config.yaml
arch: "coatnet"
model: "masked spectrogram model"
dataset: "two synthetic voices taking turns or overlapping, over music, noise or silence"
train_examples: 26041
n_mels: 64
hop_length: 160
input: "log_mel"
win_length: 512
method: "simmim"
mask_ratio: 0.5
loss: "l1"
norm: "layernorm"
norm_position: "pre"
activation: "gelu"
mlp_ratio: 2
head_dim: 16
fused_qkv: true
qk_norm: false
layer_scale_init: 1.0
parallel_block: false
dropout: 0.1
inner_norm: true
drop_path: 0.05
patch_size: [4, 4]
conv_stem: false
depths: [6, 6]
widths: [64, 128]
init: "torch_default"
residual_init: "scaled_by_depth"
optimizer: "ademamix"
lr: 0.0011
beta1: 0.9
beta2: 0.98
eps: 1e-10
beta3: 0.9995
alpha: 2
grad_clip: 5.0
steps: 14200
batch_size: 128
epochs: 69.8
lr_schedule: "cosine"
final_lr_fraction: 0.05
warmup_steps: 710
weight_decay: 0.0
Rows from block 6 of a small masked spectrogram model, named by matrix and row number. Rows with one number belong to one neuron. Each number is 500 + 25 x the weight over its row's rms, rounded and kept within 0 to 999. All counts start at 0. Numbers have three digits each.
After each neuron's rows are labels from the 100 clips, of 14976, where the neuron reaches its highest value: "responds to" is what is common among them; "lies over" is the class under the peak. Only what is clearly more common there than usual is listed. The data: two synthetic voices taking turns or overlapping, over music, noise or silence.
# fc1: MLP up (model.blocks.6.mlp.fc1.weight, 256x128), inputs 64-127
# fc2: MLP down (model.blocks.6.mlp.fc2.weight, 128x256, transposed), outputs 64-127

fc1.3:489524491472521450471504509517528513492495514491514530510490504514491446516473516478500492480468486488465503555521457489466478495500441478491507515462483471514475483473456529558497520506509465
fc2.3:488468482551504485466490513494503466491479485503506471506512481547503501499600499508495521496493496526508489520514525543494524477489469447508527508510502496525508537488505465462430490511455512
responds to: background: none; child-like voice; quiet level; first voice: child-like voice
lies over: child-like voice

fc1.122:485491514450528517545479478490508512490486452477534470491509492505506525520492506492513535485463467505488545546485518493479537515501517463501494489467476533537502492484473513481497503443515481
fc2.122:506501503471498495458513496503491522486508508505496515527471539505504510519452501512509440513495498448495506450479471493489508530505498537505436512493493569504481492516498522507486516499527491
responds to: child-like voice; first voice: child-like voice
lies over: child-like voice

fc1.80:497503528448531484580518533491498467486492479504542509503479495509540497478492472520461469451462503532481498486494490487500525496500533480482493503518535501533505484478502517516508485447497496
fc2.80:474527520469525500497508482507503511488508529494496511515447527448502521509388495494503430504495486467509496478477441485502496510496510517501462507488500548491493511529503518531553510501517468
responds to: music
lies over: no speech

fc1.140:542493504501439454548498491491540499520494496470523463479493478471508503538502441501509497469470529485447500525460509480510506497506515496515522519465547509491523505493524502499473522517504499
fc2.140:486486456486512471455497512500500439481504497500483500516543435472502496498537486524490446516509502444507533509499498492507480536508506494502490481498494561482525492506507497518481533527460445
responds to: music; second voice: none
lies over: no speech

fc1.108:514487521548449476500512501505486520516476464526481506472497564509500513530503473511500518523526487501504532483551508473541522515483537497504501474452470504608484508472484503539467481516505515
fc2.108:526475491512471521494508521501498498501492483488501486507531483515511486500574488524504521496493504483503499524492500537500520501488468436494529521520505559511515520477509494466419533490502521
responds to: background: everyday noise; typing
lies over: no speech

fc1.161:573489517512482466485506501528492511503472521483486508508507485533544481550484486473477456519527463536482543510469461483477495546503497520496497455504505547517492463520434471547462523498511486
fc2.161:517486493529486501510501508497496474496485482501504491480530452508497490492606495508495562488498504526501502527515519526501506471495490448494553505505500437505519507473520485469460488502473518
responds to: background: none
lies over: child-like voice

fc1.116:485514518513517540519500499510459522497531471506480526502523488569500491478524523481497445528491437492541491492460507524517499512507512508511489493455513498501514511476492551490475502504534529
fc2.116:484528519515517506492503491500497532497471521519505513501466507498499526499361495474522486516497490489500498452479479493494482512528502512503448473496498536496487484506491530530550501501535500
responds to: second voice: none; background: none
lies over: no speech

fc1.8:539536501505492470510457486489494500519504487491493580497455493460534506470522488488479486519485501520505488474531514525537518516511496465484488546519464500556501461458453514482480503530498502
fc2.8:493500494465513486494504490496496530522528494515500501537454531501501514481398476527486459533502513494497497502490490479508534522514485510504462510493498562515474490493496509498498523518515480
responds to: child-like voice; first voice: child-like voice; quiet level
lies over: child-like voice

fc1.133:546512486505489483498472503505456492466498446523513502473512506507471478466489484518556452543510508513468502516474507480503503498508534471515493513539507494522480502519437528540513548467512468
fc2.133:491503483479490515455509488508494488494521524490505518527497494488497520528460496501505480511508497457493460443492500462462497532493519534498427486497504578486478502545496511508476513512520490
responds to: music
lies over: low voice

fc1.40:530515520526494519502513492485472492548546488467501552497488487501529553499474496475529522495474431521466507490552490530515498513549498519462502512568487465513511491484484519505489517531529541
fc2.40:480520510478519499513502495504501520507487510515501516480462544487491514508396504485502466491505496499499521453492498464484476508512523533504455467495499487499493479512492510528561493496503485
responds to: background: everyday noise; clock ticking
lies over: no speech

fc1.89:446515494459478550533508499481531505500500492477560490507476530503485541511488521535507539496482499493514486495472508502501537508505528507487495481491537494495471522483528502442501494489515491
fc2.89:516477493495501502455501491501491527499509500485504500534520503516509497497508474527510484527496506469500466496483483547505510528496458500502456524506504613500500522502500509485450520505531507
responds to: music
lies over: no speech

fc1.81:487500500527502433504468483521509504465509508556479517503492518544516475541487510508482486541534492514508484535508481507501549522513511500508492514506481498514491520506476497510481478481500473
fc2.81:522500516473504465500485495506485516480522512502496511519507535502495543496419503512519480501492513484489459496499465538474505508515469538497452530521488573495464449532474526535524487497504491
responds to: background: everyday noise; engine
lies over: no speech

fc1.136:511508514520473463550509486492457518488463480552473526488481543492501491538496503500494463519541479500475510487537501463493515518502500491524485494485485515576489505508448485536471511558508507
fc2.136:527497489528486500495500509498494475498497480491501490476548462500495473500627497521492539493500506511508499529509510533508509481488519460491568501499503465504522515480508479476454501494494518
responds to: background: none; thin (high-pass)
lies over: high voice

fc1.168:495499487497522464465443477467489502499506499541515478499472534476508465459504479519481480495456534491496514517487504449505501493525482484495491496503528488556534523518516498525485485473514494
fc2.168:525494524515508504485495487505505514512514483475501472499550498538480501519525478517512487489507498496493493491495481503486491499500463489500476539529500529535499512473512545511424509493511524
responds to: background: everyday noise; rain; second voice: none
lies over: no speech

fc1.100:511517486448524530542507521452533491520490521491447500563507508485553528489458507484453510528469502463558547467502483519498527520483481507492510495476521531446506477472483495466501491500521484
fc2.100:520478495529479495487497503500497485493496488489505490492544460519502498496599489517500505508495506506499482526505515562508509484494481454497521517508502515509523526478516480475446495498492523
responds to: second voice: none
lies over: no speech

fc1.249:486512502475470477495490491494520503528511499493457480483500500476480527532496496503490499474544465477533528484557499449492534520521529519490490530503526503519454489529484529459465521508493504
fc2.249:492483510496494496491501484497493527503507511492500512528487523514510529506427478510509438524507504477489489466483465491500506528505476508499444512506508608494459507504492535514477519499531490
responds to: clipping
lies over: child-like voice

fc1.77:492539515528507525524473475425478482513528508492492520484490524511538517474492509480448511464519450518457513464469535523509517486485460493502505507481510517478510493465499494509475475468500510
fc2.77:466520507473528499507507497505507503503496513520497508499454522488490512510387513480497491489509492521510533491505509453486486497511528532503487465497499461500478479514488517541567491516496483
responds to: second voice: none
lies over: no speech

fc1.70:454506507463530485491480513515486478547503460486456472526516513524500493528490478519468515525472533471547508487510527497518512493528530488472505499454528479434487485475518529447473514458508497
fc2.70:512498494482497502477501484500501509497536519490497517521479498503495529493453489525508453520503502479497476513468474522487497540516471532510427529507506652492498511526483501518501505503512495
responds to: music; mains hum
lies over: no speech

fc1.86:511483502529456530541506497447506524544507464519562496506495550481511500494472490496492487497498498527485519520502492470528492507485500487481508462474468502466508466495482504557499528522511497
fc2.86:476522516470505508510504485499508507505500513510498514512461577495493526510397509486496451492502498496501540472486480475484472510512516555508459494491497487498491472508477512529554482499513485
responds to: background: none
lies over: no speech

fc1.26:457500484434528482524497493488515514473529488489550528539489515507470524472484487518457496509473520538531520522497512477492458477499489484501501531502501488509492486492484517503488482503476428
fc2.26:472525523468518502523504491503507523507480514516500520487450548479493523505381517464505490486501491509497517467506497456480487503511522540501480486490495459490485469521493515517573486504501491
responds to: quiet level; high voice; first voice: high voice
lies over: high voice

fc1.127:481499497465453512461505482488526525496540499516553508509489504507461523506515514505517500502515484514497502500551485470482555504496534488503499494418498489523465493509511501528476490523509449
fc2.127:488465499505495512455503514509500519496503490488500482565520500521502531497497479530501499506492507466504476484498464519498500520503457490508452554516494576514487508492509492493432519511522497
responds to: background: everyday noise; muffled (low-pass); electric buzz
lies over: child-like voice; high voice

fc1.65:501484497520480456483472502497508503477488513553503528490476489519545489481485516522465462498508472538467509516471473471473507488536449453513489506514428488539469487540496493494467504448491537
fc2.65:478523540502517474530502492501514514502468528507499527474472512483486534482441512474500483491499496530493501463514516440487476474518512527500531488487494460479491462513497517515580463507494501
responds to: music; child-like voice; first voice: child-like voice
lies over: child-like voice

fc1.131:449499501529548500516461484494471470491535494440473491479482492466482523464509468485499485487476471503502475489501484488511498499506454555468505513509533524503529503505536537498547497501536460
fc2.131:501526532498507507533498500503502496499479508506499507439482489483499503502473513477499547487502496530496555496511520461500490478508522503494553474495492430479508477502499515522597488497478501
responds to: background: everyday noise; thin (high-pass)
lies over: no speech

fc1.43:507531511509500471492508473511523547540488486522526522484485524499521488548504456511493521541547515505488486486483490516493492529494475510523506471457471476533481475474479494480521513496499494
fc2.43:532471493525485494470498504503494496496496485487500489507544473514502491488620482530501499519495511506497473530501510572514506490504474451496528514512503537506527529478508478470445506500492523
responds to: background: none; mains hum
lies over: no speech

fc1.166:492524498520516427487468510505535473538486526496484505457488486472553524459491495531503514487532539503519466467522485465517520493519491485501484510535523513460453484476497486500494494492475529
fc2.166:485520517475523497513504476502501526508509512508498506498462537496496506510385527477508486495511490499492528474485478470499497509540512543500480476490499481491481457512476543519564494504520483
responds to: background: everyday noise; clipping
lies over: deep voice

fc1.38:504452510478488465486473477517549512509505505515446493516510516488523478506494492479431514483492473541502489509471518489480488491520508473457498492510504482482446493454547471468503507451518547
fc2.38:494500496475501503479491494509503552503523501496502515534491543486503491505391500503504446515500494479500500490483477481504499547492497520511442548499496526498480496515480518522484521499512497
responds to: child-like voice; first voice: child-like voice
lies over: child-like voice

fc1.16:504502505540472519482479487460498520510501500489507499535487514498472531527474442521503538521506495523491476479470470481503481496519484499503500432479469526505512500515537485457527524463497468
fc2.16:474517513464524494530503488505507536504504503522498520487460533479496506490404524475500495487501496491499542482505510459490498511516525552506502484504496461508482459521484512521586489505495489
responds to: background: none; quiet level
lies over: no speech

fc1.1:482482533492472507479489502488515536518520495494499494526483510540507508518492530517489433522508474529505512477462547515522498511512502508497509479487471516553536487507445498549481480506503468
fc2.1:476500492486562511522516516494501497543542483525499478510503529479518438500449489474501518513513493496502512462482490468501513524470525520504490454526503386512475469467499523484468515525512497
responds to: second voice: none; background: none; thin (high-pass)
lies over: no speech

fc1.250:536487482516516471500493468450519485509507562463475513534488476494527487533507487500544529502468485520512495510510450524506492515507500513494491523475520451542486471448457482503493509471490515
fc2.250:518479478516483505487505507497498450505509483498505477485546492515507480492636493520499526512498507507499486531510514533511516503490482450497521501502501502506515518485515482452472508499482509
responds to: background: none
lies over: child-like voice